Rows from block 10 of the audio encoder of a small encoder-decoder audio transcriber, named by matrix and row number. Rows with one number belong to one channel. Each number is 128 + 32 x the weight over its row's rms, rounded and kept within 0 to 255. All counts start at 0. Numbers have three digits each. After the name is the row's rms in percent of the matrix's.
After each channel's rows are labels from the 100 clips, of 14848, where the channel reaches its highest value: "top examples" is what is common among them. Only what is clearly more common there than usual is listed. The data: Morse code for random letters and digits, with fading, noise and interfering tones. In brackets: how many of the 100.
# convs1: first pointwise conv (encoder.blocks.10.convs.1.weight, 192x192x1), inputs 0-95
# convs3: second pointwise conv (encoder.blocks.10.convs.3.weight, 192x192x1, transposed), outputs 0-95

convs1.175 092:145161147191132109166127142096139158098124131173108118179128165133122146106175056182105134206176130166150081118116187134073214140185149120111171207108068094079108147114182108125108132169111125133140134063144149150157081137093146143083114111145138105073101115132114154188125144134127157140
convs3.175 087:065141114156138176124081114077107112156118118099135143104138139158126107083164110117171113103129153121123125055128157105119138120084194148137099128194107105098113112107136172077094085143152167147149107176079223059116120088082177092120125124144119121125128145179221102127141178113121215131
top examples: reverberation (58); mains hum (41); the character "0" (27)

convs1.44 105:138123162165175126161139118105124136129192140118088152146144141126099169163059098128140152121142102140103108125154166141085023112109168151102101105146151142124128132130103121125121109143164129179145144043104140114169073122071164065125144138188098145141175188162115121123150110127123120083
convs3.44 090:049134160161191208108086116119161119075137126093132093073066169161124098145140176109146110127071138107124184094139154130150147108066106128120166133113124152090104143164160149144146201154100135135083135145161114087189132141179168159141076110120097127121098132090139150202134124126093158065
top examples: speed: medium (72); reverberation (43)

convs1.122 099:159180172080091072080140169201131159101087113166146059083206067090149022124141127139154121138141150153121115098128109139136108125140154147099046167137185069140100174188100097104156108139158129159148112145186147117155081131150158109154151118162137156139122105108095095188139104128112067132
convs3.122 108:199075153126091137134183137117145182087092056107163175111081118164115083126140126127105134139128049130081040119115129145135131077087113123130183118173116109150158146114155093149063119090169117083069136120085150145089156116163168126071129161183146157149176079183119128131146095094129090171
top examples: speed: slow (82); reverberation (53)

convs1.158 107:156159136079087169114132107102169148112104140086140115067104123120185156127150107159167167051143132127118143147134156086116131177149139106027158173112160170112148124156135140100133168084129114164080102058147173122102109146131174180140134140096136174114127152146136052150105109134157135124
convs3.158 095:032147104104152118097161093176096107126159103126133146151098120139129111158104152139098189119167083143119149103143114057148110192056040137106121123081160051130122136147130198126121068099131145137120165117070149076136152102119161063154093126135115126157090123152090100109132070125137156120
top examples: reverberation (46); the character "6" (31)

convs1.135 099:076110160143143110149077094184106180090123096104146126127128164109132140142140182098163100166140127146083156134110145096128198065031067136148166162129161102085151216108147134133127097105102090166154109092082114146132113124093153131106110097196144105125122171164156108093080109159158106093
convs3.135 105:115114113155132091126118120190123112099136094117180107122061109129115127118165167129107135153111097091105135098130151098139059216100166168141143109117092138135168093150085165170114172119127120162143133117156136116090135082091069169107080096150083108150134135103079143086136167099163143167
top examples: speed: fast (79); reverberation (36); the character "u" (35)

convs1.65 097:110046138119138086118107140087120118131161128067122129159194189216105125158082140133093144102124128118160118169110124155152109073159132209165101129155139138134207171097011187141101098132106153139121102128100118106136145084124089162087130167087078105079149124150134145143089167083111129145
convs3.65 090:122098114157092102147113159164148125104118159157174127134140169137104118030123137141137153088067110112106125117195157122144095129129157113126102115123124107091148112158125164113105082156140126132141067121165140134134162065113144140024093086187116206158109138119163175115187076192079128114
top examples: speed: slow (92)

convs1.84 095:090154136076119167093134097146166154141134163125115164140129068112152149093101081122142139117140119049128111127056110143107106164099144165095048073153157132113096110173122119085095102110103164132191178181117130138168142131141116142098122147087157153095112188113119143171174148115096163132
convs3.84 094:116130108093164128148149104120143059101192189125192058074108152119153156174128115126133157163106109160126148115116138132172132130113096070143091142138093145166149138087102098072137127144127125118140106070170130095124094027175073094115145134100136077104140144164194136100082107148142173172
top examples: speed: slow (97); reverberation (77)

convs1.164 104:125155158071110188114133131095088094104168150077089148140112113105146236120140113141163144143149082157163142079148127072108134086155120103098134136110093111099128117132091174127146168137106092169085162122129097169104119103113115170052085107144139177116094191082095149134140132121148111113
convs3.164 114:082133140173076176090149122150063115117087075098145053134082122158158080172112089135100177132128113149106079129138094162145117136111130112146107113203159143115162106086125172133096122085155147122114065115149160109060122135094122093219138185124154093143117158147112121139134136132161149130
top examples: reverberation (61); the character "e" (51)

convs1.142 094:086163187078070118146089110144103095103153147137105159121082105154187157117088166105155124086134094103105113084181090089103088170153132184110137127151176115118124098189156104106112104132080097154100210118063119110109141191179152125166179140113145195194113152090177142112148113123136123127
convs3.142 092:202138127145175136159140136139183084088113091098134086109193177081138134123127142157165121120148107130139129141138109209081182165123159146133107149180176175181081128152107129143090156107127104215121123129148167182087117211124151098103115125139140158115090069115056184134114097168139124146
top examples: reverberation (99); speed: fast (72); mains hum (46)

convs1.40 103:137128100150099156089122112147135113105112138145120149165063089084131160135159110142113144191103125082126114188238108109127102163094193145100123109154171084150122112113154149105079144104148121186093122140113151103146121141155180074101129106117162164139172123161129138129108154105040149119
convs3.40 095:125111150130070114170100136153083099072095182152116129167116115131156186155104134132146117080181140128186158135062108098097137140111142149130122116070147134102101133098116066096104163125123137125079144155118113161136155070148128119099144098183163150115174224123134152109094164172103154127
top examples: reverberation (55)

convs1.33 099:119146103096104119060143154150103156127121168063065081113140114089168135091123125117178152094229114101155120130161101146100131122123150131063127081098176149081142113124205114163146107157122173158130176149141137114153145126116118110140099089105154094142094068096131137124164131109142127100
convs3.33 097:134072109143157149129142152111130136143125125132131123085145105195101163102086156117122143154085109126152123086145096092094165072032098160112179081177107139113103084110103088123102145157102140183148159127123080109216086146137171099118177143063092122186124146113126164157101110167111116169
top examples: speed: medium (97); mains hum (45); the character "9" (40)

convs1.112 096:137174142134159100143117135156072110111114074127056181154166192166161164132115130099126133107091092161167137121124144187135123126142110109055081118129129146069122108166173119183109131071137115163187151168093102167124128154119117149102163112132111131140086065115143079120177147120116111128
convs3.112 091:156118138151046132107107192135042147140094133101185088088134131101116105157117111163119076117132138128143104118117153081088161183136119108130172105141054120144121208169134117134108110083146145140139106194139115128168130142112137182141118116190138154114097066111119183117174111218106122147
top examples: reverberation (90); speed: medium (62)

convs1.111 090:190120175101128099124128122099138094121141125083124102125148114119124101112225140139161185144057091137167119117098119125157119108167140164126145110085055097154150070117145094129114122090196169097083122086100157114102138143112125142065133140074156116121088152115120123168119103141181100150
convs3.111 096:119155177104136182110120114106143129142051075108130123116146170090148155115093157127171133112094116125092146123093164138134091084136129136201152101154125123148181123130089123084210156152122111159122076234170110112169161093132103129151115154152129125114135143160131122092084138162088098100
top examples: reverberation (74); speed: fast (62); the character "r" (31)

convs1.152 114:133140167068072144146154097201112134150102137143119094122123132121142156089147074107100106107128157126130115108125167077039133137130110071025097128127140148130168165126119132120131111158118188182234181143114104150148141121150155130142118122054144126121094168147148094149138133102154100089
convs3.152 109:130126106188029138153155127155111108123151193181104156107100109146095126142140120139171152154127149092152108172150137119045155117124169093095127127133119180063139055091094141153113071129175138142138129110138139137136138119087132126160082129104132118125132118107146153094095144155103135178
top examples: speed: medium (69); reverberation (41)

convs1.37 097:159130136101135101143111172164139087095145093121155101095077175125131152120155179133144104077119111123159165152153172142124135173177119160094107139107146113101112136163138098149147010091149107109091136131140151128092136144133131105150144157088090166137157134094180121133059090046139145127
convs3.37 099:171120119117116122118158140097181172119123162154144114191102161157158160141082139095159141111170156125106145182119078064187053131088176106121098185108142111127112142127107104098119021159088149068148154172214117114153089149152147098128105118139117073128114142094137101145120159107086171109
top examples: speed: fast (74); the character "i" (34); the character "4" (29)

convs1.93 095:148080122102129091118146125106171136109176124145105126080161117131096191186132097123110147125100059167144118132096154114125129140072136153170119162197160151131145083173063165089138161111081156109096092119129138110193152187086100125131146174130105112100173155112138177087086126164124098109
convs3.93 097:101117099135087135128131162132157191088069096120100165082118192135147144101102110122149111104120220154130133125126121147092130125107133083126148107120111118135156118196147139171124099191160127133170214098123129112122031128116132142125155145214164133141137097083159157155160112099128120129
top examples: speed: slow (100)

convs1.17 112:108115146085138132177121086089108131122124093104128056160148133168170090140051174127202185140142118128140087140115120136095141143168184155213106126096138112091146150169111065116113118136118126125104171142196114148117108089128125124089118135160117167163115123154084151118110136124147147106
convs3.17 111:118108169104106084136118115162116113112143138125122101114139104141121157159134115130079180126142211138128146157138169122120081086147141167155094092175156069161141208140083101172118173128138135081125129148069134129125165150113108100124124154127080130116104106123117232124073102111094098108
top examples: speed: slow (100)

convs1.1 095:133145127140117062142133111094141142127135077131097149106088178187133128098076136108148198127121173087095144144122122079149105135099149134117170089177133065112137176127125157093146080113082119117172116153130136111149130178140102112150075129112062162156163148117134134139070213157141110105
convs3.1 100:100147136147177136113148159116119158107160125087134141113109138111204129083119133131089109118118139062145116143158147068116096056147126142145098118124103131136111096116149145125108135124121124180103121104122182088096135133114134083128096087113128121045121133130115128127167128148064093097
top examples: reverberation (93)

convs1.19 089:114139152106118144171125129153089097134103098140116117137142172144108136137094084118126083169167139117137090138076158138119121134102100168069096156088159095129088131107100116142120127113149129101089168145143096188119108121102150102226072119149153138130153150154066122128112143124176132095
convs3.19 095:125139139164120132120137084130148128140125143130102190125127081128140076118166125139154125059098079091123130128160110099080166131123121110115098141111127105149096119064141152069107176157132172154097122173065201070104181148095164095053130100061083145083102175173062138103139104108163173113
top examples: reverberation (55); the character "0" (26)

convs1.59 087:107110149144092124059096117100088144140080145160181156131123176143166124161103095079191132152051173150172133120139110115105131154118122085098164119204084149110150157093083118137121183072203076105115121127099174097126163105145176148148108135068118137146149175117131083057200139081109096134
convs3.59 086:060145112165136100039131150192120116115095132136185183090073172136124202146054121108109070129065155119146045127092098092158115157152124137142127126101125098212142128151169089134077204123182158083086149108182137120171143142094098167118136118082148074206124127104141122155096115108113180122
top examples: speed: medium (64); the character "e" (51); reverberation (34)

convs1.99 088:089133087143139136137096072132164167107146096145116142112171136105132120100164094126067127111098060164056120115159068124118155160149125127129138189101118143130147121128137113154123074086153157138101121162196142191173110104108126133118115124120097127060119141169157139058103173121101173063
convs3.99 087:107120138072091116166041141122095102120115092074175128101182135116140136090128103109137149126117145171165156149118142196163140092111141143060118188129093142137146138124119130140085127053146070120097130087158163099169247129097149117104127103114177137101117140086164153101122128149095156168
top examples: speed: slow (98)

convs1.13 096:165166123168102080073122157138140172077129133110118101093150112152145130146162110130115111190161102165112091090158104117124112168044151069108145115160099156105138072150196167132167039118136116181124144109158133062144183168147075127147131098089157117200098133129070076114139140111104107184
convs3.13 088:212115079124122166187106088096098099170109103161104145135101127150134111151168129165142123118146109145131129137134109113102133078153107146132108167158078120117151153120118176163114206155089149135145137125064098100064147095068189167098123144139103145097143087081015110158115124166088134081
top examples: reverberation (81)

convs1.14 101:136128105130111114124152124134204118126144116127113152085148136173141120118193115152102123107143042117124106140143177120167116152173111106093150111123077141115199166151081100116126161155124111112055122086140165089117141217062073101125173104121129136091122125120132133138136082156140146119
convs3.14 106:082113096056164184108133158168103157123126130160108108054178088141124114146124144102081132119062133044150117133111133104116162137108106074110165140131132146108131140147144103143125098193088153175188116164151122148124150120095112121096121159127100108149094125124128114098166138156105153145
top examples: speed: slow (80); reverberation (43); the character "0" (37)

convs1.64 112:132121094169164095142108154138054116167118115133067098170133152110164155098122136151128149123144176104046087132096124137160111137131109143236139147107048142107082169152088082102125144149067111152147150115132172124147129092131151077160127126067159145158109110107122143146185106131139178104
convs3.64 108:113193132197084140167134096147155134126104041087146136194121107148114093155203171151135136072066109116112172107122143161127160127205180138145177081124112109128136129120136093142115169112191130144157118172112144085131169179154124193143159166112128111114157091110087123116189198099141116153
top examples: speed: medium (64); the character "e" (47); pink noise (45)

convs1.98 112:115190190173145127141103120127139132137125116141108118156134111110156125166149118124117091163160108123070116114176168137189089074197098138060091138063207113173114087055118117184120101172102095201164122161107120183111111159127118121136126126095126152127114123128165133160170173092137122139
convs3.98 110:144133133130124134090150169128131120186127173166149125105170087135136148158136178144109071162168139148156129101094115077137160142152109138142065144151126012193127117166110103149109125146123136107116117101143151133098160224113135096171146102105120102154143077108161190169134123105133182147
top examples: reverberation (81); speed: medium (64)

convs1.107 105:096104186143113137064120093122079140138158084136115148103091163155112145137103142103155099118108116131124125105093118133151170176129107159247150142089132145075122132098129137201101157142097166135157159122068130185100136094136141115123196103130146094154100141162165080195133106102091150087
convs3.107 104:101146103064198076104117107135202148110118085077109082106104111100140122120148191115144088128133128069102123138111159163143162126128092128112139092162147101104120112124120134137104136150140121188134097104135077132101143162165106131138125146139118095138101139090131155081145055135115163100
top examples: reverberation (72)

convs1.70 100:121103082057167153136111137147101191093132143114109088155181108145121095132175177146174151151170063152142115177099167107097152150160203155111162075129149106101104154163050078134103151160134136168113130125140142147134097070144095112148109097088091093107193199108137135150122185164102121109
convs3.70 096:146102112135147117082122107127160103088152083109141105158186161164164165087073152174131049117096121154148110091131199142115154138099124114127182182130131135156132121157162110151081171128157143158138080090119099104167088144101138112091104101167123062055156097074222165120116109109113152092
top examples: reverberation (96); mains hum (52)

convs1.74 108:098117149160089130147133098124128178098148179102139108082088160069164171049107143162123116144108119091136127128138141083192152202125103152142107146175033127132140185176129126129118151144128113136068169061131103146129172091174159169152150100118173155134065173121143125123121101106135076130
convs3.74 106:138115182050062106160112103143119108123138135129077109095096225147107176089148105095129201121151165169133118140131179138146056107205181053076177126139167167129158136131145123074146119103170124084126188149119120132102101123088120146157098147102123124120134118152139139145130112108144096100
top examples: reverberation (84); the character "e" (34)

convs1.120 103:141093156098122169148155112130066172114137126117119065127120134130100103212143157132136117133110107154124085141055134140127156128146220143121152133136146080205186158146194165226131136094136167097095114111131079150132126099118100139128124129166097098095086175154143074147136143119068109110
convs3.120 098:044133144167087100087171196129109118131105131136140074110112132117112114130130115160171125194073068080148139099216175124177119097108170112131112121109104113095122120107112176171141135077068071099100133088139141071145093149080153154075076074115152119128133139103156143139147131076139119079
top examples: reverberation (70); speed: medium (60); the character "d" (32)

convs1.163 099:180149133161104158129137160116097102125100125123113150102137131080122158104134143150128104123119131151134151123088161135117123158143117128152104114174119121175139162117174109147112120113174156092127118098158211088070193140097159151138142136202133208135137096126123043123104166156120084094
convs3.163 089:095157100142083120124115058160206087185121128108114163145133133046159185146094137159147098131137165055133128113102143118098101153192065115166135076119139139121113095197122166132115167161112079103148113091108153136155085115079115109120125140146099176126126080131116112113132120106135145095
top examples: reverberation (94); mains hum (48)

convs1.129 104:146203105114162107117150113209139051151091185139137179119118122116124186195199117123057109114084147115090173153158184112163115166103171155120131116143168132126145089194080149153119151106095103102116101204120112108186118098137115121145119170091137096112147133156079134086138151182175119149
convs3.129 098:112098130126116104161144098111144172134207084203169143135131144073082112133119146133181157147104082147133171114207116072105115114062087170164143134090133145109198142148116110133123090102124138118064137127110142155126113098107097038133129185144149179099102062133107093164113160074100099093
top examples: reverberation (85); speed: medium (76)

convs1.172 110:160125118149110175091151118111169105143166179130202090093207129081112137136125129085143139103108110186090096062096114138090100123255185129126137099153143121095143113116107131114135141091167096107100153092138133152139146110154114115120119155115122130163164083117146150169129127090098129093
convs3.172 107:054101114067109161173141115147126153132141128118081134099176107119159163067089160147168082126178146097046127150117133143104215104107187159145120114084094147122188155122149143188139128120137146134084157109147156115101130072091133041080162055134120156135161140117110100141110118148171175150
top examples: speed: fast (94); the character "4" (40)

convs1.114 110:156189069164118152124122093109144172122145193109112099119120169119160148156134165120146149196094151137110135126158091115126124147097069169180129110095158092104106123091109146168153113134061134122118133122136116161098076146138128059146162166146068134095135068153130191152122119143133144136
convs3.114 101:123087013086141206134106167148061087118220116149108141102114139136127126145161125132092153128088138117109083154110121127128153182172191175190112134158152096053168128121102126057116155143087120067181144188131135140118137091125077090127140152208118122122161155136120061109081157149188125103
top examples: reverberation (97)

convs1.85 101:132127140102092120122100113112138093149116124134107160104166130206111175191124132152124137122148094112175116158079131187092089070143168157140117129104100165079169154060115120144136091118149133104133152167177091163123107091151118138125076184106132113134071144142102112077165136125089104134
convs3.85 097:098164099072126186040147122095119091129064086115120162150106098175167144170098108156078141104127178105129116182123154177073140178153118134175102104063072186192183131068125147129131156171140111092125154175109085057117124128157149130136118137165145096137130111138188160111123135121174142160
top examples: reverberation (82); speed: fast (67)

convs1.119 100:073141124175131059160119126121145107157136145104093102081118125105140123162151169147170103143134118137105085071143160187159192112121144169106116099128084116202156100167137143070145113136013119128141200120121128103105123060120087112110167159118126118115079124129105054163118143087132143085
convs3.119 093:194167118095137131079121187135147132140199137111083143147157072103097128120128136071153133109169134093084096097119098113131146120121154099137077111082152093135149149115148137115106111105192093159117101123082106147077106110108114056112128126076117133100156112120166140088073156140134102167
top examples: reverberation (88); speed: fast (67); mains hum (45)

convs1.9 098:176089089136138159126118165079091147065089148094115197157178095081112110117113087103125113103158148167109127125070136157150103039113135108122157146111079107082130144136139196101098119150127150104140145145149120152097158104163155178141155143164166103134152116132159130143158135157128120070
convs3.9 091:093151130088149134146146156153110175076057129193125100107130035086106138183132153095131145120131121119134114142210155161030117128131148063111153084098183115167103108068144098141168176206111117100094142123125073224116150077144131166107132130114150138095138134171124168128203158127090090077
top examples: speed: fast (100); the character "l" (29); the character "1" (28)

convs1.127 096:195193137151147137109102084041144111126075148139064092120121151139130085124123137140140210153129113122087149106107123121120126065117111101175116080151073159091106135144152107106142129096148150099139162114149172168122105126107214096131103159154198149136138156116121167174134114191134101093
convs3.127 094:094155117124101106044139125139139119102092089145186181116100136128134148122109134119103155101094065150105085080146110162141102173137155152153140137083187162128196125115092080118114149164121152152173165141070130081070143121168176119147130141175084148167097176151095123100117124138084122159
top examples: speed: medium (85); reverberation (82)

convs1.26 101:124188148185096138042137100118140088108078086117099095129109144158088059125098134077146034128081110137149157108116182112106097103124081117124151120108138110078116134128201160136122167110077093145152147123087142094073107113128092058137136110079128156127106108147105078121145118133126172062
convs3.26 105:131168204136117090154103143081109170155102159113165195087195120131114123091124140120098067131173138107117166101157096122130129135146118109138078154123067154099198167119124123086112133056117158108103107149095121136057208127169104140091103161135071120153176110104156135068120113130106140140
top examples: speed: medium (85); the character "h" (34)

convs1.18 102:184147136084090102170103136146167137147091105137099113102116122123112105141159143130145184199085117152109130138128114189155180093186115142144133157176241075136183140206113122119172138138154142107123116142106116152086200164143099091091153140149124154135159160137143088122146102116143100148
convs3.18 105:148178138180123086108146099087132164101104108122103181173128096166138151160132095127152102128183139147115151099094144184127152030096087124119154130134146100094130134124143115112101185072199161087142109162153118144157128156161109088077198127120130176153141158118170182130167119145140130098
top examples: reverberation (96); mains hum (48)

convs1.110 104:078165097150120108133186111110053137105143152099141166117169154142048187119221162153098107075118161141142095103156058119149112175169103169125111138145122074156100092115152139117121149164096086101084114172106149133152118142097192098133112098092119151097176117205150142158125131194079080131
convs3.110 109:115119118151139191137142130139096110171132169174173086132092169133104120076106110161180167174114094088177112126081148100170133075080126130085088134105149174080122138101075154053070147119122160089140146064107060065153138151154125127157126082184081143138131150156155126154123115192116099130
top examples: speed: fast (84); reverberation (34); the character "7" (31); the character "q" (31)

convs1.174 092:160155129125150089177135131150072146122142145135196139136093108143191125195135101118141132076110178090149129151111131141146145148092060193071131126018122145118141114149137142097089125098113154116145147126074099115125115112128061150119130125110138159102120179098198161128140090090153200165
convs3.174 093:162150130116082155116121134155135101178154098127194144114174070144171123036099123153184136133148156112123139079124115052100138108135081107116173164191135171166117157178124110145113093166148138170097097084074109079141120173137087153108056084101151110119084080067127152102107162158108143131
top examples: reverberation (57)

convs1.171 105:116103194090090128111121100154131156134196116137127149113093189140141167158177104188160116143108102106163123115169125119208090137126106136093161130134137102108141173060130124118142120138127109175084127166101151158143121116102206092116124091137111136159163189141109133138159106132190142171
convs3.171 106:110159092171150165153097165125143138148194037074144084128081083109144173074129069159173134142129059144152132134116075141111113091096109154184160128175159112091114108135131157139121067077167122164157052101125137082120169149156155132158127129110103158178165120108106128081121101124136153074
top examples: reverberation (91); speed: medium (69)

convs1.24 099:143125143100158096144155121106137058125161179162114091149113111141175149078110141099092128104087161088132128105127075146140159147145128116126034124181091158122137143149125128116148132112166106093123131106148098143132101129115127088145166167149103154128084114129089147149102154123056117139
convs3.24 093:119177124101164201096103090132091116123137156116095123082141115185137204083104117092209087125137127114069069154130094120123158161110148151117139063151168117134098186112158177157043132127133101156120102199113131161080150118155110098113172088130106168114109161138045144132104167167147071081
top examples: reverberation (93)

convs1.16 102:084191073093065149100162129091152139124147096127146127149116103152159169124091115119161154149168045106174135129150133061131073138141185041087130148127122175098136162124137132144099160161136117127125140172196097150137143116149211092094125156154152122149143082091093145136149117112135074122
convs3.16 102:135054138214145128180093119166148143102109043174160106153152105079133183132125201102139206124141095110140092087185151104135123137142126062167167118095195089190140109077099156158117104146100136123153131111128118084101126147115170132101132129157122112110128116143135134130148083160172065142
top examples: reverberation (76)

convs1.5 099:153088095109128151111129125099129039144125136112119161149096166151140118090136112135077090161160060136117077177125086130100106091099118174141128115175155171128126131097169202079090086136196138157052137117178163160119193125117126092147073120115083114184116140140133120118115138127169058127
convs3.5 110:155103124113124140099141165158108108131132210129157175137117160112144104144142101099136118152152107156115094146123124049159159162098068144134141154151132154129152193079165108089142185091185133118138095096113132152090156102149090088133116125107143102060077153089117167147112197135069181131
top examples: speed: slow (99); reverberation (44)

convs1.78 108:168116157008159096127133158078089146173139150084150126118119082137101128091119128155097162107076096154092107115144173117115107071120142098179146130119161115107124114155156126115155154185129123152070107151108138107149144103099171031110106150116119136078108113137126115150129080093120138089
convs3.78 100:149154095179158141124095170143099105148152121108142160215141162142114189127090113142125113134130084140037166049154107102122074028112098119153189118103092114151126099121121122110162115183132116159107109103146117104141075129112152182132128105149142083113125164148110153115134103151154110157
top examples: speed: fast (98); the character "d" (31); the character "b" (30)

convs1.39 105:120150158158180140089131077124157117065154081122207170159097136167113112127154118180076128122140045144197059098197136171163077080200165193104083086111142155137203133120101135122165131139105113102104145071119160155133109104151165119198132139138155152110107174145140093144162100133124090090
convs3.39 110:147146111115147119140164123093113192105124124105121129179113199138142146096070180139130123137135076098133123095104148094127114116125116216085162123082142162129111203097112161190109054141104129134150101102136163203112135101104118097082127150129144130128165079160110084109143122164122185119
top examples: speed: slow (100)

convs1.191 099:159099100140139090125113099033210148144165173163123091115116104165134120126129157094124147129092130134111103112121114155154213148119169112156130129131103113082123152117143122141097166115084141134131123024124143062132086168106181042087160058105126152134123145147127114071140139178150138069
convs3.191 099:161192151156169141033098156133191130114169178089106149120059151080101142170108110156167105119173132137131162160150126130150129159115142189143137132095084112160147159156112069125120119088170100067117128175112179160166119116134108113132137145103183109116136140164163139139154142126083111133
top examples: reverberation (95); speed: medium (85)

convs1.180 105:100087109160137077139132147138117105110060127171091107127133105181081148105161127078153213137171222133116025126164168146128146133109129039127140152129134160126147119144053137105092102124126145157105116086116093167093136151081207100142143131116091120117085141160169194106139091113134143188
convs3.180 096:123084155099173176164093164109170092104145133132134094173158140118166076136113105168161115121075180115108135122151123121116086197145112130090101168112140205125088148076108139159108131128117105149126164162150168132095135143171088156210145080081106126112162185139095150119128159153116096098
top examples: speed: slow (97); mains hum (44); reverberation (39)

convs1.41 099:154104118129146072120146094113186185148147162109100070100115125154076095179177121114133022114150091105159076170128079111140114118094130109113138106112122128173136126124130108128129089175136153171141127158169117074148164127118133155123141109080178133159142158128117121129110126125159085146
convs3.41 095:150075101147094123088134124098117111156118166126165158195098076149096140091069179149103110154128148093151181120129098070047077103147095103112092057144126231136173188142121118094142114186183142096116129134111112111158144141082132120132127103139158153147112231142129157147091116100125161148
top examples: speed: medium (91); fading (59); reverberation (44); pink noise (42)